A small sound classifier, trained from scratch: muon at rate 0.002.
Rows from block 3, named by matrix and row number. Rows with one number belong to one channel. Each number is 128 + 24 x the weight over its row's rms, rounded and kept within 0 to 255. All counts start at 0. Numbers have three digits each. After the name is the row's rms in percent of the matrix's.
# filt: filter width-3 conv, dilation 8 (model.blocks.3.filt.weight, 256x256x3), inputs 224-255, a 3 kernel for each
# gate: gate width-3 conv, dilation 8 (model.blocks.3.gate.weight, 256x256x3), inputs 224-255, a 3 kernel for each
filt.5 098:100132124140136168149121157135132138149112097160092175149109130120145143119133095139164114144146119103127140096109083121129150077119111130158124126099099119090127114080113129109069129136111166141110111094112107103089118092086099123128148128035125134125125122099131165129154121115119118109
gate.5 099:098138168119095132150109158135107103145133144128095174156118121100149131153090132135135136155131103070106113160114145173135126073099096103099113169134189136125122130142132135125157105141116107097123127138154126147096112154097164151114152079151136115161122121125125171135173133133127123142
filt.6 098:128096109129185139133128142122147170153138117139153126152192118162145133121131117143151146156131116115152151108131136081144124121145139137134116161115154137089125131131117120094144108125197147171143132138146091125152178140111117105101126141125128147118164154119126133170110107131113093134
gate.6 098:155127115123108111144121143112142133145094111103146135165176152159158148120139084113088104156107128132140155195154139131149114146145127168164136137179125141198149091098103124133139152125132106148078117127129145131119173124084123133094124155087106132129186116102163156131148123079147118127
filt.7 101:134121107142127132083116146135106102122088125128179144167102106142130131144105124120106109191110149109164146109130122136134158108106133135111128106115084137101155171141125127131164080128157126084138115103131113112111137157139124125148166160116145107148116161122135136152111127127118148127
gate.7 100:156085142094107086108114103160154175114135118104122116151099154190176126139133127111131113127137121145122106126116150154137120157130148151152103160141149088114146118133182157121064168126164119144105112112129098093108141112108067133128124108106095086147107108153109085109114112123120065112
filt.8 100:141118139146154149131112161125117100117096111140103136111143098128149147141116121150138142105170165119148125098127081119135152113113148140122139129140103132146103150134114120124172086112109156133106133151109083099105119129111094103170144116151100084083125146150086115085143100121149129160
gate.8 099:128124162090129111157165130117156150158065113149116117185120135089072086145142150111128127131120127106085110130116137129138141106133113147100078138172115130160106141116112129136155127150144104100093127131153122167132170146124127170121165106106180144118143115138169148106152140121157137130
filt.9 098:094114112137105109147125095116129135114143139118174072082133126100120113112145073128144135109108126190110133102099089137140108143134110136144095110104135136116111113130131141080118131056075123087113138171110154168142106164129122145100167169144099087080140097132152114152110121140147113133
gate.9 100:090100154153138129130132133118118147131145153103101137146122151146152162135100144132098101123095127141116143112133136177126174138134121148115130146129144128106107122139156169152192141117166109133087141142122107117130098138071100154151128162074066129153118182117171114123136120116123128121
filt.10 095:142098111148125135147169134076134156125143137128174110106160127110127117144111071136149113137119126123111145135160134151114127115132131130154117102136107114137102115155076145162115136156172172113140132141139110133141158150103129130113074158137174127090147101131129129138121115079139093121
gate.10 103:133153147145129120106111178122118101123062113153097149130149156100134110133105123132107118162141193138140133136111139162130162154136091114104118087115117121112125132115145094104152096151108106114106145116122129119114131112111135088120116065169129101093140089168148151124139081108139120133
filt.11 104:098150097086142132092134149113119095084108107132068100076050156135124096119098112121112102143135117092112168097108119125111110110115103149127141135083105104102118093090127132127104107086134105116143125121140134169119109095111142099117133143148129109128159074135074120141139107149136093118
gate.11 099:169125111087131117119125126128157122139141170124172121174188109120127130102129124133148115158153129119143130097141135119116122123115133109132142135144182113147160127115114141134115158150101148135180137102109145146137137105092156145164125130197145172161097152172162100138154134140130128138
filt.12 100:130169126168139129167138145136085128150171101156140121196117139161131131134133128152135137151138132141130143130131091191161153139142145128196101149101126084113116111164149115117153144111089131122099122137134079121177130093099097107140088134118123103111134126066119145127117124117136125096
gate.12 098:110120121100156168122133120133098142103068105110122136121128080120138111116141142099115119084178179119105150122171149132140118116156129089135106101137118152161133120149140123114154124098099122119128108135157151137170153132150116146166171149121122094101127123162161143151108138086136147129
filt.13 100:128120106112099150169137162123109130061082125142166174123180119119133128118115135127141113127138092139125096183123108120069123087183108160164148130139103105095147133142117092182144134114156124161131078127126154136106142132097129115129109149131104116128130129155109127102126121131137127113
gate.13 099:121119159141137105087146158133107113113105137127158136114111172132095100095114122143125116139129188077063105108069126147119148133117136126147170137082088159167156086112159137156124107114150102125133166145180110098105111101181091092113176152157093112095118128134129093130128144138160135133
filt.14 102:140128130122149136097115091132154102139178094117127109132128112143142141131130103120144149126091108139144141108176147155119086109152120088092079105148084102143128125114130112109107130137113096082086155101136136119124083095202147120101164139119178146095131129141143104140106143114121127130
gate.14 105:135131130119088108113143135122122088105145126139126175138129124150148141115119127134125114136103093148154084073150134119174161125126127133189108126091116105106146088123127092119087132109126104159085101105104118120133128125153145117107067124110097126098122105142127122115121126121114140145
filt.15 102:123120113115137115117098102092136118122098096111123105120103098148116138115119067113123134127151111155125103199151084137120115131083127116142101107161132100122117108160093141127119146099114130140132144135127120116136087148178138094092154164111167124162162110140132128138118153146150136130
gate.15 099:114136123129127137112100122157111112152110096138122167163120119164152162110114112113132118120087162135164080158139088126094139127113139159157144129075109137114134176150089164102141140145135127124113114120122146103122145085150154123148151138143133143118116139135126134110121145145130153122
filt.16 099:154063111130076131117117127111147121102142149137121084095111125119128123119152143158091122166134140118151105104103095122106102124126109154121103092127127094137144111123122054119159132123098125157096152134126133101133119084115120134146095125153127128138151126114118115115111186122106133109
gate.16 097:128131107100142130126179142099164097174092137140180162157160148118116164146119153111118112098130152111091119122160138140191150123111130183086117149131102151141094171162094126142152155133080161132131158095157152119176147109101125099115132091033124156108145147079126088119116123111146123103
filt.17 098:101121116136129125132110120136133081118104152143093111152144140127125095114109131129131124132106128123108123180113128108134086149089111153152126149095139119106119163119110177084137148165142113115140139106145112124109166152112108101165164185087115112139078133106099132126096103121140086129
gate.17 099:103086130102138092120125164156149145136121144127136119102116166129115104093143149107145165105139143118128183105141109111133116101120140152132154135132123102126138091118110091100099158160153115127109100178143093133149145118110129116142111092108147110129128126103150152154106147117158135115
filt.18 098:172079104108109128137176134092090088115121172145116121164072128147128145105143149159107146139125126132114104120110130172118158111147151156096147095087118126144106062151133155172146101148102129125114128165163130099082134144133153145190105202146145161133124101131135117132150112120112156106
gate.18 092:159146106168139167152176123139163140145152193183164149124126097117125136121139159144106119128168161133175138079143125109150119146166159055132149180129117101109110109120129091071071123126120083129121099110139125152154108129156119124141094103145077129136105142172056120089110136144080137132
filt.19 101:114109148114132144144125130088128136091136105183119159084087114140125109159089106116132132125123062164133136101122105143098147154131094136103100116148088138093114135179157112152102116139175111103121115100119137105092122116115113131148086154078148117103136143156118146123159126113131135132
gate.19 098:081091058109112115130109116089115158135074123134168111111129116117110114098101106066080109118129123106118102103091116113127120097079152139126145163099150119130128165158142097124148101142119127095110124145131110123129136128098124129149116063120141127145127138153113117151100153146118140116
filt.20 101:132153137106109104111103125112106105153125140126139089141124183114131117141140101131125114103144154121140109156100123110159127140131139154153127131087101112132149139140195077194170161102142091198137127155140150145164154092093192123162144201090176096128123131153133131140108093155134126110
gate.20 101:167146120103123158128079106143136120155114096176142155123109111118140121139129109131137136168123113139133132141110111154161171131135162120140127130134112162100112176115171158122136096109174155115084158154131115098120110137135125100125153201107126142121118126127126123115158100128143125164
filt.21 100:113089155134158139137094094127121140126084088110152113115174110130161140128157155114131156154144124134096101122175126159145141149161147155131132104099052117162094140124113146131137097109091114138156149143124119104094078095080138124114123127112107122114136144098086142150178177134125130091
gate.21 099:117127128145132159147103175129167160191146156151101083102115114152125127097131123126129109123168089132114162126094152167123157156129124127120127142128179134148165126083089108098125124091125105134086106115114111160175089112096168105102108101137149105109138140148121138129133131163130127079
filt.22 100:135138122144097111106175159116117078116130127132102114137131169136131124184091094160108124119126088140101159198125133151151159127106139138081106115135139112111161176133157110151070094111174123109097095117150159149124150131147128105147133136136100167123070133084155150100104154130149110129
gate.22 101:107120080135103150100142142182158141116137115148159132118171105120127104145141124148161130089151105150131175117162155173127088134161137129121144134101138159136127171134138093048145086121119136110148161138151145130181145106138155143119117104126088148117114165071165156145147159154121142128
filt.23 099:157168108122135128137104141155137123127159111112123129148102090137122160129129144119095111075162092117141163119106101143142126130144131149128143092137084140087094145158102108119135176119137111131133139114132101086132100164126143152175171113086072129112143164145131120122089153119139136115
gate.23 102:143172128132109127151115098103104106135147116092104096115103088131165135088125121119112139141144116153140159126100138115135120153142138141136169168183143089125136179180168129100130145139142157145157139131127112111106047128163144124147071120130101141102128115144154096134093106155111138148
filt.24 102:139128139135135137102174134118177095135095145113159104148133092156136184138162169142144129095158118145113132113115136131132130140108119136161143054143093118129126123111137184110056087104155129091082151109121089103101167105122127146133161142107153108161128116131121106099119127109139112128
gate.24 102:156119113129132140124161158092108098118134123120145160089167146134106116114120149126112115158150150119125127100130138143127111107133111134143114086178090122132158086117120153141077141157140150071117110153100106126098105143140144120125148117154102118133130180158105145121092143136106132146
filt.25 099:155170091166147147120112127137081164126130130195173137138162137111130107103144098100139141130138100110136146104173138115113122122131112155173075139149111115104152081129161161122138104137109118170153154120144102136147072103162113147134135088162130115125157139110118124155111116124106153120
gate.25 099:139115123140105100125121097127117132154136127117121140118079099144143116141118153135130136132128090107147099118138131135147141132127120105141129118123165132135119110165135097164140123132130124127154115132107126124079086098089136157153113152144124128122124154115116152170112145082130148161
filt.26 100:154156165138136134169128178143156174145179162080124114157172132139149148151140153131128144162149112198100099130134169171152176103128108141121117094090128080114136126106151185063127082115116106091130133105114093121161124115125145174151151124143116107178113101108107156157158118135120155111
gate.26 098:067169148139144136117093137068143131069109170118158122104127100155180134150136134150153119157141115073177142128132178106110113092106125128146121140083148124095099119072099136138130133121119100160137128118111186141107119115093113128075070107165155166127129147114165122087132080073103111158
filt.27 094:160141125142114145168139134118131127114166132160146130143145100155116138119112104124136137130134110183143177158144083115140167139146136184139149139124159153105142137144111093188180101131144148151145092145145116168161110122143137103135112123087104134124133106152136132145143125154098139097
gate.27 100:114125102127104117133106095133153090125166127102139126064109131122144140107151132153142142136156097146129121181119143125129166102104101122125155138135108103125123103104132093131159111111134131159170136066082123079115131116141131143151114147171129143133130138145117117163129111138152131115
filt.28 098:114153057127156137128088142117115068108164135155138125143167111143134126118107099156133123107124102154144103112125113105115148170105116120103119129155083120110096143078082157109112160169106165118105129106094120141116123089105144115113120106108157134157126053141078107111130087108117112139
gate.28 098:115100126152135123122120136137141138088150137135127105111105143141134123088157162144142136082125112170165113142135106135118118128109117112134105187160161134104150144152114120125078136109190145092088132128142148145171117101155116157119103185147158165106116175100162137146156122124102122134
filt.29 097:107115142094120142120136159125107108096102105174128119155133107156143159152139142106122144115128150128131100169221154132126162106126123109142190116158134121094109133154166109129102126091134113076080117156168124114119164060157132096111069109072198175114083119131140120132154138164144114094
gate.29 092:127102140179142152092159143141082117119164089134074135127142127150127117150122115129125147142154110150153151147131155150124124115116113129144171119167161127139140141103139119188156130082113130156133129101114140119151131158113092130154147167119130151119162112143126154145120116127109111174
filt.30 097:115139124117131113136148133131158141121140159110112139107158127124154133167151116105142144096109140145180112116145134119131109119137179120152125117155134148098131140073068136096135095119133109122169147104133102165150123124116132161131108177131153135105103094121147168178112109108127136132
gate.30 102:152169129087140117100100075127103137104150072156143107144138133131139138136103128098137117149116106093128080149159084135146124147151111115127095121108109114116104135102114135146165161134155111096122133142097118099116170084098157135099117127158163138132104093085094123103097111122127152130
filt.31 102:044077121154111142109120140106100147098102102128113132134163112122085107103097115149133110100104166089131111076114128144069139140141117130089128133125117160159144123138126112172117139113118126131155109157159144130156122095147191135166152147120131138141149166169137125105124162103156144123
gate.31 098:090058122098111121104118115087088079121139107131143135167126183097111134107134119149142127120137151080111110082135135109103138099133117121159137138134139125171133137126140139112104135151164135104141134145141135117164138156133131152120148147095089179170095165136139136148120152107145155116
filt.32 099:103136126140129139125120129165151131158092067132124138138152160179113121131136140148139150160165151118162161138143118140118119160128132161118134152147135131126122166175112176180130154160127187128068156141123121128121113094128108112085117172123100121161133118108145149161140133132095145130
gate.32 101:096169137101111129111127127108115170108136099127168157055123156150110126149140136108133128134094126127114138157163110145070092125142118131135147169159138112114146110098130113140096112071115125151113129098094134127150128103178155156160145189144110121142158074159128093108124116148131110150
filt.33 097:078136145127155090156137128146153126143106102095158119146117094112154165113126148129112121153081103121183121183105138093141121120106108130112101158162119126144104124129101149105167104143135166148124154130159096134135094119109125128108191045132089155108147125151075065136145125120113150106
gate.33 098:127163123108107115132107122148154140125147135123057097167151079083136136133122143116120116115121129106117138145153120142118145123119117123146163143131106133133116123136106114104128166077117141146140092130120154153099146171109160088110157144126181098135140096134115144120107116111120093104
filt.34 102:169145137164109144127107117118144097144151133135171160120096094135132128114128112116152122165129091167148115172206104135124148114121125126136145147078087134158122120148106135209090114089144162162126100140149125151146102153137139173135118118073150090114117144142136129166135141164160143158
gate.34 103:159145145098128121163109125143134118076087084169136152138124088160094145130107123159168132172153172108087089148099100105168148159142149096139114154094151128144093124128168111149152139155141180147159122149127132127118094144125141172136148209121120117084130120144120109129144136138133160149
filt.35 102:111115152133130084148067119116143111167146101153174120109147124095136132187122167162116119136144173117107102130134112134143130119119107150113152071139127124138157112109115127086108120113089102128102154130127134130149145094098148133091179099061075124136139152065136132178144107147182129127
gate.35 100:084124120143114103163110104148120130143175163184167173182155137136157126137130081140125145128164141119186164129157112132122154125129117122188156089177110113112123111115169117100176143146159127112164101113131128135136100090161143111117122096132105148137090122129158128133116091112131126166
filt.36 100:120158100113082114134110084107147132115142148137147094139117132117130145133133102120153119092125129137155169115162110140159105144135145099142136129158158091143162130156140115157136133142169138149151132142088165132132138139149146155095058148132101145157140143174118127157135151112106118125
gate.36 101:137141168116128144135105140148147157100140198165169108132151146101146132128172122124142171166091101120115155144129135111123127139120158164110137118123114149134145123136163149151102052134134138166163127089122157116103112144112106157118143128211171149130122141138169109112134099109153115122
filt.37 101:130085096146101109101114129097119132097118091136101093155104127152142139101131133105145122147138097176150149111161094114095108160139141117154126143143161125137113132172148144099140136071152170131095170139168145150157135130139144133162127122090165134096092141141168126130149134160105107158
gate.37 101:141165185111103114130170122115117140110125117125118178113133161132095130125081099116106145117140104171166142117132133129106115106094100077091126175125139146125123165124143158127145101126112187121192101154116130153105158117150129117118136121182153139126123112138136132105097123087133120131
filt.38 098:126139131142128104117150129119122119109154138117158140100116172123110110136143102147144150169129118137176143111121115135149106110152110120144138136114106106142134145114130145148116117093101094117136105090130133067101129103137140176147127129097140143106132118136136103113141150127135149141
gate.38 100:132113186126147151108089111131107137124175130144109144104094130147163127174124154132130115117070149121143141133135173101128116150099148110111119123096116121094127124087162117152159120083141123138146138134121117144120101110112107143132098094145130140145142096156108132132123127147087140144
filt.39 098:132110168109094134103127172147118173111097085082106135112083098177152135118102184115104122093124155127095145152091126120118136143114107166117151154106118121127134174157152116157187099198108115124134121127123163158090157168113113158143171126128194143122141149171141139117129112125102147154
gate.39 100:116117089151154125148137123164112112095088067114120129147106084153129108169163110139115129131166142164175119179159066176130147088151131151141115152156124132144097127174140113168179121137116086103111130143142148140140142145101129116142115138107093131122128157119104133109149152114124145128
filt.40 103:110156134105098167115122149106151117120175144115170137119126146096124155121137142085111143124127155120157118124177119128133154134120115123134118126126119186099166143102137150180121135171074146125112137128152141152104115179118141156153192164109117127109161172125117114130123120121134165103
gate.40 100:107088084116088143100117123117138106148156079156156097137120154123107145124138155158157136108139123105135106096119144115173148103146133092158136125136129113143114098089141124061137181129122151153163120113149117130087122154135100161121128142149095128128095124089095129130137121131133103142
filt.41 101:116127127177136136150138167081128155091127128133133121176162183111134153114129145128149147126151144098114126153119155130120115132117117099107083099150106164085102132130139091101138131111161185083144163113117131119097146136136109147086140086139088085109140142171136133141161112184128142167
gate.41 106:109117075137141146125109132127158177135142159101111115144093118130087111132134148132132124095127152072125107116099147120125146141137166107123100174108166115123120122102134153129132130103114164189192121119144104143142198115145162137160100110099133065122160104121121088133147086117100094120
filt.42 099:140103107129126122090146120122163156121133105138101148150162192171164134136169110136150127186134140128144130136141108129150115133107119103136112100107132100111126119123111085162095100112097123191112140116127113140153106174115145137130083169176148134164143114187109138141094107100125168122
gate.42 098:142138148131132106102125129118145101104147107099131054120197091156138134098162123117128121144123141104160102144147102129152125114145118129170164131178125107155125100111126083202121117152136131131166117143122104132122107090082122119123106096114133139103116126111139126135137142124122137139
filt.43 101:074138105099125122125109116129125151100126172102111118147181149122137149095173134153094105172122133138084122143131156161105151112128122103124098167146129112121101107094112143119136144136078115094115155111117111128139083126117110148164120135120133105174114087117135168134139100140120154127
gate.43 097:144133102125132151133157099186163137112088107142173138169149107164142110139166114134120152102087147109133138142133094126142137132134128104130119115168143147113145127093102119109151109118141138080108107070148152098113188119134144111115100133109113123114172153161156125130130129139153142146
filt.44 096:124097135136130121162117110164093125111109138161096140134138093125100090112087121114125144107096115147145138134098112124108124118102138086092107117162087161137168143115176156100132117101094112148131128155134150154110143143119123090175100083160174144160178150150119100152124127133130155122
gate.44 097:104168085147150112123135112172151102155131164128152111190114104150105094134144069161137111153152126140142099178145147083168135119164132133121127094102120124176145110094143180089108186095134133161109137085149136142087106153134151128135169156112100128165150101165141153160115140166112120109
filt.45 097:114129146165129134143098117123087110138168143086100156112118160119132107085134106121102110118096146133117117134115209152111127112129149107127160126115131106138147158122166083088144139138147105098136105103095133140132121122150148108154131141114122136128126109142129113146127145122115139157
gate.45 100:110116142131100132122123114119118111106133157136111117118147144129094116106150131133126162108159082116074129099105203146128123133108106133121121094107082102105101148124160110111117146093116133130151096096095125144117155106109132083119112174147133142160122111107123102113149104175145119117
filt.46 103:118103130128122140133096098085169143169174121122148132114121154143143118111117120181132150163148107139148130104163156128147143112156156109116146155128092100096097140105121093111137120114112112134124117088095115137122153112145120114109168137102155143178122105088129147127130115129163127136
gate.46 098:149172142154137104129128085128178086117176142108151165193128150108151131130158147127150135134114117122122111118169136092126108127133129135129120115115131095112114103115123115184155129128117116098119136130162160121095133137116079098107040163178102161119102163148131145154158132149128110149
filt.47 097:181101141108101100105104148090116111139134142095098109165152133099142126114137151124159154139127143108133131108115135151114105112134104136124146093127176132105157118128171150136151167122136091111117144167140102104110163097092140085109169130169118134091116098104141098138144103133145144149
gate.47 102:081100112143132064127105155138135142138137156085067125156062128088124119126140094106115121136135109170197116138129125138118140152136133104124152113139114127127114147179129164120093130133167088156154162099142133098138161142117130137134170102105121165086139209130156137138103143104111133133
filt.48 103:124156111149152122166125079118064102095119096185139127142109133136110133129122096150132153100134125138119141161142102106097123144160130064148086092120134136148121142145122186131183125123131129118138114143138124133135089115147131170129115138143155148061138109097140149115143126110126114135
gate.48 102:141153149123136136105180128129124155079121149107162196105085151135125106121122163097142143127148120113127186115136159148140161117106124119174153157117150116110079116153129129061145109129152135123115117096131113111131097138112122148155140073161117111126085082107104123092162120121101130156
filt.49 096:095125156104086161132125116125166155137143141174138184070123100144099145129125142138159130097148099112174103137120107128077137095143147154125157131163102164117117141150121142130155161181121137155150140151168130134163111154125136135121190125185119114186150181135155153126133172140154166122
gate.49 100:165158113146140135160179109132146137125125128180130130144128124134155128146116116149130111097160137124127155154144185094093094125159119124131129121141151161108136098094127148109177170125147133143081112097091103156129145152116099097117094075148134115131072101163113079157145119136145109131
filt.50 098:113116138098155164135166166087130146118122136114095137122057149151165152107082124143115134106146118116165145146132118149144126122121084138143176135166102153109112144159104096143094118101098117139098119129120121172131130169069140139127139160143119139143152127080150140133133116093115142138
gate.50 098:119176135103097114134107148129122156147128124111135124139130144159117106132128081113090123104168176172159150133166146137110148124141135095134099111120125149136153104147120151185138132151147141160120137127126085103125084116107105136097146161110139146152119133133127167124125154119159113122
filt.51 103:095145115090134139141120116123126182184136202139147124141140205153140156190152088149136124130163151129114121125174144133118103129099113174114144132097137153091125131119159178180098137120113165071125145117124077126123099085100147114113161104175127147122138124107144124121076090132146134134
gate.51 102:144132188118133106148119108152119126128091144132099135166085143132118152154135137130115140147140089110143096164158100138141148129087122162173156143116099114115128102142121170138156114088105124139099107119150099114093086151122126121111119165197129157104174136126116166138151151110089138124
filt.52 103:107062117105116130102132127099094151115171149134155109122168126104126128080134112095100144118178147149109146133156101106115132124136151111090121141134119127139115128137117160136087140098117169148131095134111136104140145115146116129150092205127154086138082148150139107134092121123113113140
gate.52 100:167051111127116083148140127131136065132147131121131138159105153140145142086120165132115139144187151168116132131181093126120115131127133122181196168159165154150099119151113103178132122125167140127151126095081129122121144136176117158118119163129128180152132126116146161113135123135138139130
filt.53 099:140136080150128127152119106102101138135121088142136121091139118106114134177101154104124110125160145152131109138118131130093096100121105126151114149154083147159139150146091160063075114135135124137164167162131125198104111164137131077092142079097135123112148161139179113181099164160120137149
gate.53 096:124135167111110121145164149113078090139135123163149146134151110090126138142131120138121128102113098126116113115097081149133148131124097145076119185120142161136088156145136153137121126153135099127127182169119140134130120153109128160142141150120129109100142117110122134118150117100151142138
filt.54 096:165163162125161122181118128126157096154130101089150140095123072163119129148120117115112124078102106139160134174126170157109132125133111100132130081126079126115107124143115046084148096124099150110150126066126115153117149184150143091138109100116153088112136148117107144128145151188123107128
gate.54 099:131107118123133106120058130128104107123131099128090122145139139123131082138151111157102142133126141109114088204087107120176136111124126118112124101089122142121128108100146092119146089135161117120159098132092115099138161104134126131090108143168087124129115091111085183143128126119115120158
filt.55 101:100150122095145171093100132150107143146093099131152166167133176148155140129138147088110134116089165112100145118131138142129143128131146121130096161114115107142130162135114158100073153170149080115107148091083155064110187169108103101161144117095155133125179170172132135122139104137154125145
gate.55 104:100118145125128155169117156123169158135122147132065184087160123166116132149112113129123149136123142120106110122138178125119162143137151120147131180134108169108131092151122147127150181159124203158135120131135146122142100085110164074135091155170136094108146097149140119115136111131127130117
filt.56 096:141151127142139076113091138080114130147137116123106126132101091113161112134128084097128100105125095082135097060117162100144116114128118131119145101144111110145105143138137136056119099070110121069127091121081115115118128143137114097120120094166127125128170164153121118130106144069099090109
gate.56 099:138137114109142149117178151148159103118106091161151153136152130155131149164177128130149130078094122150135141139150148160126147126137119113134120190102130114142119103108082185193189132107140122155140107116119136145118169151101104124147126074108149110134139118101118094126107125141140118137
filt.57 102:122108141133171111119190156094099093137149113075112134136167128102130118085135092117137088110162087157145156153142136138111134122145173150131096093098100138132108138090165170133157137135158120121137136095149102096115147098110127164098160081137119140158175118105148145157136133119142122122
gate.57 099:106121107114146113150132146088128145187121141108150149160079094097156125117132110122113102088125115123081137128151106133160128161131125114118124119124124163142124125171145125113146080088112111149178124145105123168120129169100116137093101087132115096140095146161110090142170132150128143145
filt.58 095:155135090131111148170131161131117142098148170139121123167145145168149150125102105133155136117123134179153199144162126098078104131083172159125145164121165154109156134113128132110163095112174108125129117118134134118099143134085122096110126101127097122163146114149121103098161145110123126125
gate.58 097:097099133108147113142174157114146170111127110107115120097083058088119136162143100133139142139111110163147162127186120151160086129147118097123140117151150131131143149143171127134104132107168149106169134135142145085127127122158118154112114202124147183130107135158119136115132110125158160137
filt.59 097:143153137100116137151081109112118125076121128072154097091125199111089102179160138140130138119094110176112120137115149080115138166109110128110160158149128128125096116125085165112119158135145157101123124146129146130116126169122099149147192122104146137126148129142154120096187150116125116123
gate.59 099:148180098140122137136124102129145119154091109192133149086052094119149139122159114125106125110152129131121099112120109160159124155137158136121140077128105096135125142137117113109105096105101086144128157134143093096123128126119160092144154153127179133140172089106149119128130125163157141121
filt.60 099:119111128135108110172170120100162175120134115106151159104119123139155149170128140146135161142135113142167134184157097160117120182161128084184129137130149204144149147144131134144142144141143156163156154146130137134140137118114136139159197145139140115124094097127141135140145116127126166136
gate.60 098:152127076138084130113130073125137106107155105069136111121121165137133160117185097123145134099128123159169129149162110116117114150107143137157074113109157147161139109124091137162138108103108157166068138125141121124154141111195116144146125136126133148128125141123136113110123117115133129124
filt.61 098:164086082131109128122105089128122112093113132118138089085109119089128114159143112122169133137110132162148111126132127112147123140111136136124141166183116125129127142134150088138121216143123166141111073139134121134151130124181094045092091187066115099107135144154132126110120125137133130108
gate.61 100:082130165106124115091164084113158110127133181130125149087118159123134160109098135091110138117129118145127150126130163149135078108137147171123144172142129145151138150191122118145104146120153139156141142132123115138122125102143106132167188166137091129123091098125131145148154144140092113136
filt.62 096:124086111134139089111141155138175074112153131130107120082146147118106143157059139140158134104110133150104120094156103161102109132145138098138136120144143117168104125163136159098106160133131138112125129111130164133105158158145157171115113216118148119155140149172162157165151119136150129135
gate.62 096:188118125158107146166136131169119135126087132168108118145089120087104130137122141095089118139102153111153145100124101145090096149093098152089146165160110173137191134175185100143068169100101161106188177118125171160165120086148113161116122156174162130105118149126150135143135137157137130159
filt.63 097:124116127123148116125157124157110142185142156178139120132101145142108172147125153150113117120092099102137080131113101147089116146151111143170113105123113084136126119142133143141119111188155115113094122102116115128099142132118108142133126164156144127124113116138132141143112116081126121146
gate.63 100:099104070104095153112119068136165162102161154151188115131124089111135127106123141129136145115144103140130131120153167122122153101135097110162132111124107132117113131115127054131099157095137114105116158150130162110132152144122108116136088089149139128095125167130098093105111145104104136107
filt.64 103:072161117123139106181137145156113168096133171125123162145158105104117166117105100131121142112106117120112175124121149120129146132114156136164134151090079097107107123138133162199073135146085133128112134123102132139136148104089112148121108097129173124065109098064126125099141125115152125083
gate.64 104:104180151120123133145119160102116139151121134098113169145143111132137096137159155142100130102164157088129125179091116096115120115096134153144161135111134131157146141109129096131134147144123093144134138119135140133114108107118093109147157123126155117158101100164121170163109142131169148163
filt.65 101:101087130131120138108116138128071089145123134132097138125096190105123148129118094141120126125096140102126119153075165146163120108119118087123152126142161161148166135133134121122129121167096123113105104140127085097150167111123135134105157067135161151130125156077131152165183157126119138137
gate.65 101:116119163096116140082142140143156139139155160121072123148156116130105130161126168144118127142114124125139137151182119130166156122143121129202181158147125133107148096166128181130115160127154163167159153138137121099130152082144114133160122152083131077142158136126131105145170117146160133120
filt.66 098:127123117094138081096139079128121158110123103131144150112107141133154135137089089110133130150146147150155138141151141100151118160145140126140146110150134138109139114121095080172150145128152100123100108130111125120095108112147074134098135163141113129110108137130124109118102092116091124163
gate.66 096:141143145115131152136147132092094126106103150142141136125116124092109112125072109142133083152161122105121089112140128145076109108088102072081117138165112126129144166149146170103128093125112065080112123119159123147212122180140129140132185144104137151129167131151133134134180140106129112066
filt.67 101:183101095120144110100075114151087171084126152153078182078122137112101099135127147142112128130151132105101133099068125145098097119103128137124140097149123155136149145122114124097145118159112189119145124156161146145090145151160166096131196141170110159150107115175170147165140165133157136134
gate.67 104:131153111125183146128169140117087120100104158103117137077143133152124127117136120165127146127162135166112134187145174127133142130131132162146129115132117109161140147117139090122087103118100116133118136150146107139154117136088123129131121188135121116088126122100144137133100134123095147125
filt.68 097:114108113097078114129140060150148089141144081133127116146145109121123139122113113127110124172156156173140121170107123104126090137131142141141127109126127150140122127128124132097129133134157129125149109115137123096107117091112121084101148141117130106156168082123139066112156124126180111165
gate.68 096:081107115081168118136112086136079125133135132114133114127098095132129108157128142122150148147148098159118117125098127113099118127084119132162146131099078115136135109093111114135093127164109110149129131140132135100153106130083113174105124086112142092116139134117143121106133146095129114142
filt.69 101:114119134125121149106131097102102120131104135133188155105140116078107110102137131128128123151139131124120164106091116122094130092100111131125136139111138109142124113102135178091141093097102124152122126131128086115116143125160142136128133165144146137125155082142131128134076132163146136151
gate.69 101:131113081145108094117097129161145111123143122129109113157157122119086101112153095119137100188106094130138163147149157126139103141125102133109105105140132106122129148084126142057106056145152156122151095107124117124098083112106094115134141140175127147124102078105116133136137099108085146122
filt.70 101:105096129119110128106129138103132114090121143125137124106100120131160123172143144138131148113105138100101120102136148171168108120106109129117130124114095143176117113140168110116139131090124101166164125124168143154125131148150107136128143121106130120121134119173150098112131123138117157127
gate.70 102:106151156136119125118137093161120112133112109115080099143144140123129159112063121134122110123146115106118106122135114113110121134129125107158139179171168145139137120112116158102118102136146136107149134134101142140153151120113113130153183094115129086090135155116101158143110149137131116125
filt.71 101:091122140132145149155138124111156147121121200054143143114170182152112168131101163120134114138100154149135128145106149115144152153132139148101126140084155112125117146135113109119139137166143122130097097110125090157144123150176087099105107077119067117114135122121090154157117146131108106133
gate.71 101:151121126128106129119138149128173125174134163172085146135095106139132157108146149139135112147125087185147145136111106115116124112136133133129123135140163137133152106112099140120097130152115096132137114127160105133142056074105157128099130061104176106135144145143121125095163134120145094126
filt.72 105:118127102129148123136176119131122136110140143119094178088141172131115126121103084136152129097110133134114104159134129136113102144126142132135114076066132144115118158167090075122090117081083140139134131154096092076089135079165158139113107138096126077117116140119124096104112121144092121134
gate.72 099:124140158149115157107135136108141144084135132124107075151157154095129127083105149134108162117121183129142117134146109103119127120162130116121139134154094134088083143139103153137091121120109122133143104144086144134162142137064152171158145150170134113099155113091151132174149126155115105081